python train.py --model="self-supervised audio encoder (BEST-RQ)" --dataset="short made-up English sentences, spoken by a formant synthesiser in many voices" --train_examples=26041 --n_mels=80 --hop_length=160 --input="log_mel" --win_length=400 --codebook_size=256 --mask_prob=0.05 --arch="mobilenet_v2" --norm="batchnorm" --activation="relu" --depths=[3, 3, 3] --kernel_size=5 --stem="single" --expansion=4 --widths=[192, 240, 296] --init="torch_default" --residual_init="none" --optimizer="adamw" --lr=0.0019 --beta1=0.9 --beta2=0.999 --eps=1e-08 --grad_clip=3.0 --steps=7900 --batch_size=128 --epochs=38.8 --lr_schedule="step" --warmup_steps=230 --weight_decay=0.5
Rows from block 6 of a small self-supervised audio encoder (BEST-RQ), named by matrix and row number. Rows with one number belong to one channel. Each number is 200 + 40 x the weight over its row's rms, rounded and kept within 0 to 999. All counts start at 0.
After each channel's rows are labels from the 100 clips, of 14976, where the channel reaches its highest value: "lies over" is the class under the peak; "top examples" is what is common among them. Only what is clearly more common there than usual is listed. The data: short made-up English sentences, spoken by a formant synthesiser in many voices. In brackets: how many of the 100, against the usual share in percent.
# convs0: expand pointwise conv (model.blocks.6.convs.0.weight, 960x240x1), inputs 80-159
# convs2: project pointwise conv (model.blocks.6.convs.2.weight, 296x960x1, transposed), outputs 74-147

convs0.511,152,202,241,204,223,205,180,261,120,216,198,222,243,269,227,126,99,222,193,171,152,197,234,159,236,183,286,187,154,197,262,172,211,228,175,243,199,159,197,225,160,217,208,206,219,241,179,185,127,198,197,208,160,175,145,162,112,174,181,259,214,169,238,187,183,211,222,228,309,266,233,273,229,247,226,219,147,191,208,237
convs2.511,219,184,139,221,252,261,196,215,172,258,141,224,145,163,216,234,205,203,208,193,127,133,200,239,202,208,202,204,226,288,188,241,193,194,236,174,233,204,128,211,229,169,227,248,194,142,189,202,205,169,264,159,178,159,210,188,173,167,215,250,162,194,127,245,147,177,222,260,175,224,204,211,187,141
lies over: /l/ (62 vs 1.5)
top examples: /p/ (69 vs 28); "please" (61 vs 6.2); sentence kind: request (61 vs 12.5); "me" (34 vs 6.5)

convs0.76,201,227,207,210,212,226,199,170,190,168,85,242,121,209,165,117,209,159,178,231,101,238,245,213,229,196,143,262,213,134,222,222,172,248,224,211,268,239,176,166,263,225,173,258,149,230,200,226,259,185,210,178,262,231,244,181,378,203,205,165,304,140,311,218,137,148,163,199,209,238,195,183,204,249,230,139,221,284,216,193
convs2.76,228,146,175,192,203,231,178,232,194,226,150,77,169,187,224,213,176,225,182,196,257,186,167,198,189,162,174,240,156,186,281,191,269,238,186,172,199,223,168,169,185,221,244,261,166,260,196,252,212,147,240,218,182,226,144,217,187,156,176,191,185,103,187,238,243,244,225,262,148,211,141,203,177,231
lies over: /s/ (60 vs 2.3)
top examples: reverberation (99 vs 26.2); /s/ (87 vs 51.9)

convs0.97,238,194,219,195,221,129,199,184,170,210,221,308,214,194,225,223,247,165,205,239,205,172,199,160,161,254,261,192,220,182,226,116,219,169,218,276,127,152,257,196,258,167,148,211,286,233,258,144,234,216,209,166,217,185,151,171,152,182,120,231,231,272,142,215,227,228,235,215,233,124,185,228,169,211,248,236,129,237,281,181
convs2.97,218,171,161,144,262,227,236,232,213,207,200,212,215,155,149,178,205,264,231,187,290,266,206,195,217,180,213,183,154,198,134,191,163,164,270,183,205,282,197,298,236,194,286,209,212,215,214,147,215,186,258,199,191,180,244,191,172,175,178,220,228,236,228,182,184,215,217,218,201,213,154,179,255,126
lies over: /u/ (90 vs 1.5)
top examples: /u/ (93 vs 25.4); /h/ (92 vs 52); "who" (90 vs 12.7); sentence kind: question (90 vs 25.3)

convs0.41,157,153,246,240,241,181,261,250,161,206,274,204,218,200,295,188,191,283,160,227,156,224,188,232,196,168,206,196,198,166,247,183,244,191,203,234,234,181,185,241,229,174,205,230,237,212,191,224,187,203,181,132,189,244,156,189,191,215,181,260,237,220,223,219,232,169,208,162,182,231,201,152,141,213,186,190,221,155,151,201
convs2.41,153,186,184,128,197,271,235,321,251,293,202,187,166,174,260,213,231,225,155,227,219,250,189,245,185,191,170,250,201,182,142,175,225,223,214,238,223,322,84,187,231,309,167,267,219,264,203,163,311,166,236,149,172,191,191,243,219,190,207,150,220,209,179,222,207,228,225,250,212,153,169,256,206,196
lies over: /s/ (37 vs 2.3)
top examples: /ð/ (100 vs 44.1); "the" (53 vs 15.2); "this" (43 vs 14.3)

convs0.17,189,187,239,262,206,169,220,141,143,159,200,228,226,262,152,179,162,195,202,205,203,237,241,206,208,220,210,242,193,230,191,248,146,139,179,214,182,208,146,147,223,201,128,162,225,197,250,230,195,237,243,103,185,185,200,184,136,244,224,183,183,153,213,250,148,189,191,235,158,179,252,190,201,235,176,175,223,180,171,109
convs2.17,191,250,211,129,201,213,235,241,177,233,190,293,114,237,244,191,150,253,181,230,196,131,140,231,154,224,172,222,228,185,279,150,183,264,157,272,215,226,160,175,210,221,213,290,139,209,207,181,209,209,198,234,154,175,207,197,213,212,243,153,205,234,165,188,230,227,212,214,200,182,220,253,148,212
lies over: /eɪ/ (35 vs 1.9)
top examples: "waits" (25 vs 3)

convs0.551,151,184,191,151,200,174,230,218,127,210,155,326,213,220,203,135,238,154,278,207,209,188,138,148,98,235,236,112,273,197,191,182,124,139,222,184,234,88,248,211,272,113,179,244,285,143,201,210,175,225,194,215,185,240,153,298,140,197,226,190,183,257,150,280,205,222,261,208,206,137,187,210,182,164,213,203,187,188,237,224
convs2.551,213,153,142,201,215,196,213,137,237,228,171,193,215,118,186,237,250,233,226,187,176,155,198,202,224,202,200,225,170,256,160,247,210,143,273,193,113,187,225,186,290,193,227,176,199,157,196,243,155,198,241,180,207,196,223,255,189,196,195,222,205,213,230,197,188,137,211,280,154,172,149,129,256,177
lies over: /l/ (51 vs 1.5)
top examples: /p/ (95 vs 28); "please" (59 vs 6.2); sentence kind: request (59 vs 12.5); "me" (32 vs 6.5)

convs0.274,150,245,198,217,256,192,181,155,258,222,133,209,219,214,257,230,192,211,216,169,192,181,270,173,226,255,272,218,233,201,219,165,246,209,208,236,144,212,218,196,186,181,185,146,170,191,201,150,294,242,199,177,263,175,216,150,180,155,188,229,168,287,166,187,188,168,203,213,155,262,251,232,215,215,183,201,208,262,282,164
convs2.274,216,166,150,230,269,226,200,239,229,215,155,124,176,151,197,226,201,160,160,176,214,159,252,195,178,172,231,219,175,223,94,212,170,140,184,210,178,222,266,146,204,202,218,196,222,209,230,272,105,145,212,144,180,181,177,223,205,187,203,199,176,161,164,243,234,247,174,210,182,147,130,205,202,161
lies over: /s/ (28 vs 2.3)
top examples: /aɪ/ (60 vs 35.3); "my" (45 vs 14.3)

convs0.432,147,185,186,184,175,160,163,177,199,203,160,155,275,217,263,223,173,188,189,211,222,203,172,243,194,136,201,276,188,222,290,170,231,265,188,184,129,184,195,291,239,237,236,175,218,207,174,164,199,193,235,195,260,226,153,169,192,185,180,266,193,203,142,192,174,176,191,214,287,254,205,169,277,283,168,174,269,230,224,252
convs2.432,254,181,179,181,248,231,211,214,203,246,209,171,166,211,235,252,204,240,260,295,157,200,201,161,214,219,251,249,140,207,200,164,229,270,227,167,187,210,153,157,245,212,224,244,144,265,185,193,198,227,241,283,228,199,260,206,166,179,202,202,269,278,245,232,167,123,224,231,168,274,156,201,208,201
lies over: /u/ (69 vs 1.5); /ɝ/ (26 vs 2.4)
top examples: /u/ (73 vs 25.4); sentence kind: question (58 vs 25.3); "who" (55 vs 12.7)

convs0.708,239,201,211,223,176,123,206,153,125,168,164,224,214,207,196,253,185,238,182,257,130,199,233,207,239,172,192,249,153,215,171,300,161,185,210,249,211,238,186,204,239,210,174,233,201,201,227,169,211,252,206,150,238,105,188,134,138,167,167,222,219,229,185,129,160,193,106,148,167,231,222,241,209,240,247,210,167,195,222,141
convs2.708,181,199,179,137,220,204,143,269,231,188,199,184,242,250,209,209,217,217,194,176,263,226,236,220,216,200,155,187,161,173,164,238,237,174,209,218,246,261,220,197,194,214,138,206,273,206,202,112,160,232,234,295,256,251,202,206,169,190,145,199,222,207,209,227,284,174,192,142,258,182,247,231,214,176
lies over: /ɛ/ (44 vs 2.3)
top examples: /w/ (81 vs 39.2); sentence kind: question (66 vs 25.3); "where" (58 vs 12.6); "was" (43 vs 12.6)

convs0.296,190,188,180,149,199,79,187,178,237,163,170,183,262,194,204,224,251,142,240,254,215,180,231,335,200,240,234,170,222,286,188,210,242,164,240,259,119,211,211,253,224,176,196,211,192,214,246,208,230,204,277,140,247,145,201,159,151,135,214,248,180,251,155,207,224,198,205,238,168,194,222,138,168,238,273,214,189,253,262,170
convs2.296,229,199,206,173,229,176,212,234,216,161,250,156,277,229,222,197,257,223,234,205,219,224,218,165,185,153,210,179,186,143,203,185,260,216,253,215,228,257,265,283,170,208,156,233,214,228,175,163,177,255,219,224,238,203,214,189,198,242,221,181,256,254,218,232,212,189,257,211,225,238,169,226,222,219
lies over: /s/ (30 vs 2.3)
top examples: /ɔ/ (78 vs 21.3); "saw" (30 vs 2)

convs0.194,240,196,192,215,191,169,191,184,200,189,236,184,216,129,109,268,191,185,185,201,189,178,202,259,258,180,178,190,178,212,237,214,195,253,222,198,261,261,215,175,250,252,205,152,211,183,195,139,161,223,167,199,248,172,239,181,284,273,181,167,241,246,168,126,204,215,174,169,194,189,248,179,240,174,232,241,242,124,223,202
convs2.194,203,268,141,209,157,173,127,311,255,225,194,215,225,218,280,218,177,239,186,253,240,225,174,222,262,228,251,165,193,205,173,258,138,186,155,233,207,193,226,265,187,250,185,193,240,173,226,231,180,244,165,233,203,253,198,109,242,279,171,180,189,194,290,167,170,193,207,148,225,189,215,196,276,220
lies over: /ɛ/ (68 vs 2.3)
top examples: /ɛ/ (80 vs 47.3); /w/ (78 vs 39.2); sentence kind: question (73 vs 25.3); "where" (68 vs 12.6)

convs0.444,164,168,235,175,210,137,248,207,209,259,243,261,211,197,197,210,246,162,218,240,160,177,222,189,205,223,218,163,237,116,146,205,244,187,228,206,255,204,226,157,182,111,184,183,194,158,142,173,205,218,188,211,221,173,239,303,116,233,160,110,213,181,230,199,214,218,235,140,162,232,145,175,210,172,150,182,262,240,255,193
convs2.444,118,212,175,202,240,226,169,83,163,198,192,108,250,173,120,203,195,86,279,156,152,225,200,172,207,194,119,232,214,197,210,239,272,177,209,173,148,190,221,254,159,214,191,214,255,160,218,251,145,228,189,240,251,190,161,209,195,172,178,244,215,161,212,245,156,189,190,144,187,196,179,144,193,239
lies over: /l/ (34 vs 1.5)
top examples: /p/ (59 vs 28); "slept" (33 vs 3.4)

convs0.500,206,197,209,173,259,131,183,197,157,271,174,173,245,200,191,273,222,179,167,185,196,192,267,228,204,235,173,170,185,242,257,149,210,288,190,239,247,230,249,177,183,191,238,185,215,271,234,183,161,211,173,109,219,197,244,187,189,207,199,213,236,199,257,250,192,310,187,161,243,277,178,155,138,220,218,158,221,287,201,195
convs2.500,171,202,190,152,186,171,123,214,206,205,126,163,220,167,194,156,180,242,201,188,239,172,150,143,256,188,190,188,149,171,183,212,202,238,165,236,171,254,239,249,131,204,230,253,260,198,199,178,177,173,240,205,224,231,128,202,197,216,151,246,188,113,223,215,210,243,220,150,148,245,171,218,200,185
lies over: /z/ (82 vs 1)
top examples: /z/ (99 vs 47.4); voice: high voice (55 vs 25.3); "was" (45 vs 12.6); "his" (41 vs 15.1)

convs0.216,214,174,219,217,202,239,281,194,184,163,252,169,189,159,211,169,265,156,180,165,122,164,219,161,263,165,139,174,249,209,176,187,238,293,217,197,192,232,229,185,144,228,229,188,171,177,199,159,258,254,159,203,201,193,265,209,182,204,187,139,191,124,257,212,287,153,156,237,100,330,182,162,199,229,130,221,261,218,160,187
convs2.216,238,198,180,144,178,203,186,240,234,271,134,109,248,149,182,116,143,266,147,190,251,165,180,199,181,174,181,239,202,187,183,211,212,283,178,159,109,223,222,182,170,219,197,208,202,141,180,209,236,138,265,173,222,206,121,213,204,175,178,206,189,174,216,217,191,210,232,186,109,257,240,218,207,186
lies over: /ɪ/ (25 vs 2.7)
top examples: /ð/ (75 vs 44.1); "this" (42 vs 14.3)

convs0.690,242,135,232,167,173,233,193,148,191,191,237,260,181,237,196,185,170,162,233,227,180,226,171,174,231,241,223,219,158,261,165,192,122,135,208,239,202,208,220,190,272,128,198,235,254,206,242,184,160,106,159,157,195,167,176,188,195,223,217,263,240,265,201,134,210,268,321,196,225,165,210,158,171,190,187,230,185,248,205,209
convs2.690,191,210,176,216,249,177,178,215,232,125,183,168,271,151,217,178,230,258,135,190,294,167,194,210,157,184,144,233,245,196,165,221,248,78,191,178,216,166,151,275,199,193,183,164,226,262,194,188,225,142,186,204,191,219,222,188,223,191,202,165,145,221,207,213,223,208,195,111,178,216,174,194,223,119
lies over: /w/ (74 vs 0.9)
top examples: /aɪ/ (100 vs 35.3); /w/ (81 vs 39.2); "twice" (44 vs 2.9)

convs0.639,143,248,149,180,163,182,188,163,169,194,141,221,260,209,222,149,274,214,206,198,212,214,161,263,140,224,199,167,179,200,199,149,174,174,188,95,227,174,222,233,228,119,194,194,247,107,209,215,230,150,219,250,252,195,200,173,200,184,179,170,121,261,143,337,189,226,231,209,163,158,128,176,202,222,158,199,251,218,192,250
convs2.639,208,189,223,144,164,226,209,172,214,256,215,157,221,96,180,219,204,264,194,198,136,180,246,170,169,162,175,239,262,226,256,225,234,173,301,167,75,166,205,226,244,199,219,225,209,178,197,234,200,178,239,155,244,223,225,213,199,151,195,226,208,238,252,185,146,97,256,225,112,238,209,166,254,222
lies over: /ɛ/ (49 vs 2.3)
top examples: /ɛ/ (77 vs 47.3); /p/ (63 vs 28); "slept" (42 vs 3.4); "every" (35 vs 14.4)

convs0.513,216,158,126,192,165,215,102,208,223,255,181,207,205,148,126,217,157,221,236,205,208,231,219,238,204,136,181,180,200,123,195,187,224,217,233,154,195,94,207,165,195,179,184,136,179,124,171,209,137,233,184,255,200,159,236,257,239,228,142,150,226,230,196,208,212,150,168,181,237,150,208,207,142,150,202,114,233,132,208,238
convs2.513,266,213,195,234,208,148,249,255,171,190,210,198,228,232,217,202,228,286,185,236,191,185,143,178,182,163,159,208,247,163,258,137,232,210,240,215,205,179,144,140,176,209,127,284,196,158,183,239,243,240,207,260,281,193,243,248,202,148,232,178,281,295,146,257,205,156,253,208,209,188,224,237,162,184
lies over: /s/ (50 vs 2.3)
top examples: /ɑ/ (58 vs 26); "box" (28 vs 2.2)

convs0.525,165,235,212,299,124,188,154,173,175,248,114,249,257,252,169,206,219,279,150,170,216,176,176,221,166,170,166,216,199,166,207,159,184,186,85,58,198,234,224,166,220,198,198,188,160,218,276,200,194,225,237,220,243,219,216,194,216,213,194,219,144,218,149,247,162,189,198,219,211,156,190,252,214,247,175,210,210,178,207,218
convs2.525,216,198,204,134,245,224,171,195,255,224,209,220,178,188,162,222,168,215,186,182,216,200,232,232,167,162,190,187,276,140,172,224,209,185,308,186,206,188,239,213,186,147,214,238,161,178,166,179,179,194,230,150,264,309,211,185,212,172,114,207,211,194,277,137,175,166,211,238,181,212,188,222,327,176
lies over: silence (87 vs 50.1)
top examples: /ɝ/ (77 vs 48.9); /aʊ/ (54 vs 22.3); "our" (50 vs 14); number of words: 6 (31 vs 13.2)

convs0.74,209,100,279,208,227,175,107,232,218,193,181,172,250,211,202,191,190,193,200,199,263,237,170,189,186,188,236,229,168,238,181,196,248,211,136,182,137,238,222,247,145,161,270,150,172,233,211,198,145,252,194,216,142,218,135,262,232,210,172,204,222,179,212,200,206,261,141,207,288,223,202,218,214,243,153,198,240,225,203,187
convs2.74,226,201,166,193,223,217,194,171,246,135,128,293,171,246,182,194,199,165,155,260,208,47,138,197,158,240,263,182,134,203,202,195,186,226,269,279,181,246,272,138,220,260,208,220,187,204,240,214,175,190,268,204,248,266,233,227,220,209,159,181,212,202,213,223,259,182,125,169,205,147,136,217,242,163
lies over: /z/ (71 vs 1); /ə/ (29 vs 1.3)
top examples: "was" (100 vs 12.6); /w/ (100 vs 39.2); /z/ (100 vs 47.4); /ə/ (100 vs 53.1)

convs0.95,178,238,159,201,220,177,181,185,217,226,194,226,222,234,267,213,191,167,244,211,230,206,241,258,143,192,257,127,268,258,173,172,306,173,140,151,181,219,268,182,171,165,258,144,176,194,222,226,177,225,263,224,177,132,211,148,164,111,245,194,163,270,226,228,250,258,272,220,177,145,228,232,140,189,222,171,175,216,205,202
convs2.95,195,165,169,204,103,167,185,266,230,240,208,185,169,140,298,96,163,228,176,221,165,277,242,218,212,177,183,242,210,233,228,254,136,222,210,246,190,170,137,157,266,179,212,240,198,259,204,243,259,180,216,130,201,174,165,183,167,209,193,172,214,185,228,195,97,165,192,248,164,185,194,161,234,200
lies over: /l/ (59 vs 1.5)
top examples: sentence kind: statement (94 vs 62.2); /p/ (90 vs 28); /s/ (78 vs 51.9); /ɛ/ (77 vs 47.3)

convs0.667,215,196,182,167,275,188,205,233,181,149,296,210,191,168,142,187,240,167,167,156,154,164,150,205,295,194,155,204,239,215,226,276,215,259,248,257,196,167,180,209,214,210,204,144,181,203,212,212,191,229,159,207,286,174,166,122,238,195,162,127,284,89,264,190,240,193,173,194,186,195,192,168,216,179,222,258,247,218,242,240
convs2.667,208,247,187,175,238,210,226,249,179,189,175,300,166,178,176,178,244,207,208,225,214,216,137,205,173,266,259,190,177,265,106,156,175,284,184,224,223,234,103,250,191,205,206,234,243,190,214,171,254,195,198,205,175,139,205,232,178,227,277,157,178,232,192,211,184,178,150,187,189,245,163,238,171,77
lies over: /k/ (56 vs 1.8); /t/ (40 vs 3.3)
top examples: /s/ (87 vs 51.9); /k/ (71 vs 39.9)

convs0.51,148,212,193,242,165,180,144,162,223,208,111,220,231,188,206,201,202,190,138,199,195,190,264,280,191,231,129,207,211,176,204,135,210,259,197,190,226,194,223,120,195,198,152,186,176,236,295,204,232,216,227,161,269,223,268,194,221,201,204,230,235,194,193,209,76,174,183,235,220,203,158,194,160,212,241,170,220,222,300,173
convs2.51,118,231,203,168,197,252,108,187,212,182,175,214,182,188,216,285,206,176,239,174,202,265,266,189,233,191,190,209,210,179,160,217,253,246,193,185,194,237,211,259,151,273,243,249,231,225,216,176,261,172,234,221,185,240,131,215,191,242,115,244,170,110,232,166,170,248,229,148,163,272,138,186,238,171
lies over: silence (82 vs 50.1)
top examples: reverberation (60 vs 26.2); clipping (51 vs 8); "our" (32 vs 14)

convs0.730,213,151,229,189,249,166,228,198,150,154,299,268,235,214,244,152,233,189,183,235,136,207,176,145,265,181,191,286,205,154,221,197,228,183,181,247,196,206,183,192,233,242,210,180,217,233,185,252,138,165,213,164,207,204,183,186,132,225,237,148,226,132,237,212,193,219,266,186,227,178,147,144,197,205,208,182,253,281,207,196
convs2.730,240,166,286,205,212,198,172,121,187,200,204,139,235,285,164,203,200,252,194,196,191,201,202,172,116,199,147,218,228,204,277,182,236,269,266,131,222,147,151,144,177,191,232,171,168,196,161,180,234,202,216,239,286,222,192,233,167,159,207,186,205,251,153,257,277,74,187,178,201,273,269,210,182,221
lies over: /w/ (52 vs 0.9)
top examples: /z/ (90 vs 47.4); reverberation (76 vs 26.2); sentence kind: question (70 vs 25.3); "where" (67 vs 12.6)

convs0.566,220,176,212,180,204,222,250,186,150,236,199,274,128,207,230,151,188,246,213,253,146,213,117,182,194,164,217,186,233,152,209,249,132,277,233,235,271,204,249,270,258,219,192,254,176,207,211,247,233,223,194,207,239,200,55,251,252,224,256,175,270,178,225,178,180,209,151,171,232,207,185,232,197,222,148,218,204,239,211,202
convs2.566,193,98,189,138,169,173,253,213,184,275,190,152,147,114,227,179,204,246,172,250,163,184,193,202,231,176,164,313,186,228,227,137,266,204,213,212,167,227,142,159,263,184,249,201,194,271,252,223,231,153,234,198,225,173,253,261,211,126,279,210,194,270,178,202,205,146,177,222,86,206,155,183,142,198
lies over: /ɛ/ (42 vs 2.3)
top examples: quiet level (92 vs 28.5)

convs0.229,175,216,252,182,204,255,179,238,224,188,197,228,190,152,238,201,238,143,232,238,127,178,181,214,153,140,177,231,133,212,124,190,226,243,228,223,166,158,201,233,188,213,215,130,245,229,121,200,221,211,161,133,247,234,188,206,232,116,239,151,233,183,229,223,191,195,157,191,208,265,110,207,185,298,247,166,176,214,201,213
convs2.229,228,131,222,226,253,197,181,167,176,223,195,206,181,241,179,249,173,180,241,163,162,171,145,198,179,143,190,256,151,197,260,208,196,229,215,115,253,148,168,182,230,207,290,181,149,191,191,153,190,111,209,234,228,228,208,248,232,116,192,184,212,217,208,229,200,142,221,193,132,218,221,210,182,156
lies over: /eɪ/ (29 vs 1.9); /ɪ/ (26 vs 2.7)
top examples: voice: low voice (50 vs 24.8); "his" (33 vs 15.1); "she" (27 vs 7.7)

convs0.460,184,191,183,208,243,189,151,249,276,198,248,166,233,212,278,246,185,178,149,299,215,253,215,219,279,121,226,229,188,257,228,230,230,291,260,214,191,181,159,253,215,239,228,108,171,206,176,231,159,203,149,227,190,239,147,165,253,203,220,214,314,213,216,205,185,229,209,150,300,155,260,173,176,188,188,132,136,221,146,262
convs2.460,227,153,138,221,137,192,195,213,232,218,165,252,166,239,229,212,149,223,151,244,161,162,189,228,218,222,216,198,166,272,217,211,172,185,184,235,175,191,231,128,315,213,202,237,153,203,239,248,196,181,238,228,174,226,245,226,170,200,185,176,156,181,221,185,216,157,159,228,131,183,174,208,212,209
lies over: /ɪ/ (53 vs 2.7); /ə/ (35 vs 1.3)
top examples: /z/ (95 vs 47.4); /w/ (70 vs 39.2); "was" (43 vs 12.6); "is" (31 vs 12.8)

convs0.99,214,233,274,241,194,162,215,180,195,179,190,208,205,263,196,180,190,287,187,150,167,201,213,241,200,135,228,193,196,208,135,195,158,161,117,149,242,231,200,235,178,226,275,245,124,255,239,203,206,208,211,181,151,230,164,174,150,208,190,179,120,154,228,152,220,212,234,149,183,235,238,231,204,319,267,263,195,182,177,125
convs2.99,196,151,194,186,176,228,168,148,196,231,232,168,208,178,188,170,166,175,220,179,241,261,247,177,217,173,189,240,240,228,215,209,215,180,290,143,201,203,211,260,179,231,218,190,232,149,171,141,213,192,224,191,360,223,171,227,171,172,212,215,205,251,187,233,193,4,212,231,151,234,216,171,202,214
lies over: /w/ (40 vs 0.9)
top examples: /w/ (68 vs 39.2); "was" (42 vs 12.6); "where" (34 vs 12.6); /ʊ/ (26 vs 8.1)

convs0.266,176,161,141,182,181,199,191,219,236,192,234,277,148,202,182,203,188,186,201,212,214,217,219,242,159,292,203,184,187,195,159,247,169,132,234,207,196,180,199,151,151,207,181,218,287,202,201,203,232,205,169,221,116,216,225,187,191,173,264,167,227,201,193,171,173,267,278,108,234,166,140,169,162,163,263,192,84,183,282,122
convs2.266,130,202,164,172,194,197,223,211,212,251,190,261,147,172,198,192,161,140,209,130,148,283,242,247,191,193,166,231,214,203,149,222,198,174,170,217,150,140,135,195,222,241,169,214,205,153,217,214,117,191,166,190,200,190,167,207,191,148,193,169,183,173,263,181,191,185,174,213,177,157,160,177,215,140
lies over: /s/ (28 vs 2.3)
top examples: /s/ (80 vs 51.9); "slept" (42 vs 3.4)

convs0.235,188,199,249,217,197,198,198,209,77,191,198,121,113,197,198,152,216,192,210,223,211,238,223,168,241,229,211,238,213,230,223,196,190,193,199,195,195,215,167,240,190,239,213,227,233,162,283,288,200,181,203,206,160,205,240,191,224,255,161,271,185,204,241,215,226,166,204,240,153,274,214,166,165,235,150,202,313,218,137,267
convs2.235,228,214,242,199,168,214,182,167,219,212,193,168,256,195,244,241,155,238,201,175,231,234,254,190,179,197,218,225,222,151,279,186,286,275,174,243,135,137,292,255,165,204,253,188,220,201,194,281,174,168,228,177,189,158,244,194,231,177,199,215,198,209,211,167,266,254,244,140,208,223,179,210,209,263
lies over: /z/ (77 vs 1)
top examples: /z/ (84 vs 47.4); /ɛ/ (77 vs 47.3); /w/ (75 vs 39.2); "was" (66 vs 12.6)

convs0.599,262,173,312,201,202,182,212,211,212,165,283,281,214,168,195,147,150,193,229,178,189,195,188,179,198,132,260,165,178,178,168,168,280,196,193,251,167,144,233,155,192,149,187,192,227,310,191,223,167,235,205,153,203,201,167,195,161,134,215,161,232,220,160,136,210,199,212,226,268,137,172,219,214,185,253,206,123,176,247,183
convs2.599,222,138,290,245,161,223,193,227,193,258,239,144,178,229,190,143,163,252,268,215,174,202,194,232,178,165,172,209,189,222,270,237,167,183,251,164,187,184,192,197,265,236,285,191,76,194,216,192,284,189,243,194,154,168,230,174,154,160,182,206,181,205,206,150,145,206,212,245,183,153,311,211,205,257
lies over: /l/ (87 vs 1.5)
top examples: "please" (100 vs 6.2); /p/ (100 vs 28); sentence kind: request (100 vs 12.5); "me" (52 vs 6.5)

convs0.672,200,248,246,185,168,241,142,194,225,229,189,181,155,223,199,201,205,226,188,245,197,193,239,217,196,217,210,151,240,194,223,213,216,160,198,159,123,188,187,237,202,178,186,160,183,147,179,180,217,202,193,267,167,223,260,224,289,210,124,211,215,219,202,193,254,213,247,194,151,189,234,178,140,141,198,220,203,166,188,207
convs2.672,244,222,178,190,265,247,191,257,217,223,207,125,177,179,220,316,139,222,198,207,359,212,175,206,142,188,199,229,259,167,227,181,268,231,156,228,239,209,214,275,179,183,230,308,222,203,183,216,164,105,187,130,170,169,247,173,257,141,218,162,167,186,213,179,268,248,263,169,197,214,99,273,179,225
lies over: /eɪ/ (100 vs 1.9)
top examples: /eɪ/ (100 vs 27.9); sentence kind: request (47 vs 12.5); "take" (45 vs 3); "table" (26 vs 2.5)

convs0.134,158,149,170,195,162,289,230,218,157,172,176,269,167,203,304,143,229,229,200,209,158,218,152,113,144,212,176,222,186,284,162,215,165,212,241,218,187,193,218,248,175,199,155,163,298,151,190,217,214,190,234,173,188,232,130,191,217,155,306,215,196,193,162,299,181,209,235,200,238,214,133,198,154,216,173,190,173,194,192,180
convs2.134,252,150,197,232,213,197,215,177,160,241,192,235,184,206,193,239,202,259,124,170,177,137,203,194,201,163,208,227,249,185,219,191,193,254,242,145,192,106,235,150,202,161,275,247,192,193,262,235,170,105,237,158,219,211,225,245,262,95,190,284,155,212,175,207,202,189,176,174,125,274,169,172,152,114
lies over: /l/ (45 vs 1.5)
top examples: /p/ (90 vs 28); sentence kind: request (79 vs 12.5); "please" (72 vs 6.2); "me" (52 vs 6.5)

convs0.94,204,268,171,226,205,155,181,170,269,160,145,191,221,164,198,203,209,126,201,178,186,176,217,157,205,180,149,266,198,181,289,229,222,268,188,187,272,206,157,115,253,239,230,146,163,207,205,184,254,155,124,217,260,185,229,135,171,185,206,190,186,212,224,152,125,186,160,188,220,163,232,201,279,234,231,198,202,202,200,266
convs2.94,214,231,189,151,159,190,179,301,225,208,190,119,150,160,230,180,170,146,206,226,245,193,220,212,188,195,237,222,161,215,176,216,148,140,177,143,219,179,218,97,197,198,193,214,233,275,216,220,204,208,182,290,183,193,149,190,182,272,200,203,212,164,245,187,209,220,195,301,164,182,147,161,216,192
lies over: /ɪ/ (37 vs 2.7); /w/ (28 vs 0.9)
top examples: /ɛ/ (100 vs 47.3); /w/ (96 vs 39.2); "where" (93 vs 12.6); sentence kind: question (93 vs 25.3)

convs0.334,231,191,239,237,224,121,119,218,195,278,122,219,306,202,184,267,267,232,144,236,224,189,184,247,200,158,116,201,252,204,210,168,237,218,142,183,240,223,238,187,190,192,246,149,86,223,264,213,100,237,203,177,233,144,210,265,185,145,208,249,204,216,226,253,182,259,167,185,228,184,192,194,228,224,239,173,198,290,171,226
convs2.334,158,190,202,168,204,179,122,190,271,173,191,191,230,207,213,232,211,182,175,172,203,215,189,175,228,182,176,146,186,151,178,243,195,208,265,193,200,236,198,189,166,243,190,210,235,213,186,200,220,198,233,213,277,322,196,206,179,220,93,224,213,165,226,187,254,178,227,166,218,215,190,226,301,173
lies over: silence (83 vs 50.1)
top examples: voice: deep voice (60 vs 25)

convs0.147,187,222,172,150,226,170,218,200,242,157,197,238,225,167,174,239,239,81,215,183,141,152,236,252,261,219,264,234,204,249,131,258,307,162,223,222,156,222,143,220,146,208,205,234,206,206,157,131,223,213,217,170,284,153,225,161,179,103,179,182,197,219,244,183,217,165,199,183,166,257,189,153,161,220,286,195,214,210,242,174
convs2.147,200,149,190,156,192,216,142,150,265,175,215,212,279,261,153,80,190,226,175,258,258,217,223,172,142,231,244,181,174,238,141,242,219,198,229,237,218,273,204,172,256,254,178,214,172,216,155,97,274,200,236,159,220,280,195,252,175,221,154,139,157,207,179,239,201,163,135,169,211,211,204,236,220,196
lies over: /u/ (35 vs 1.5)
top examples: /k/ (65 vs 39.9)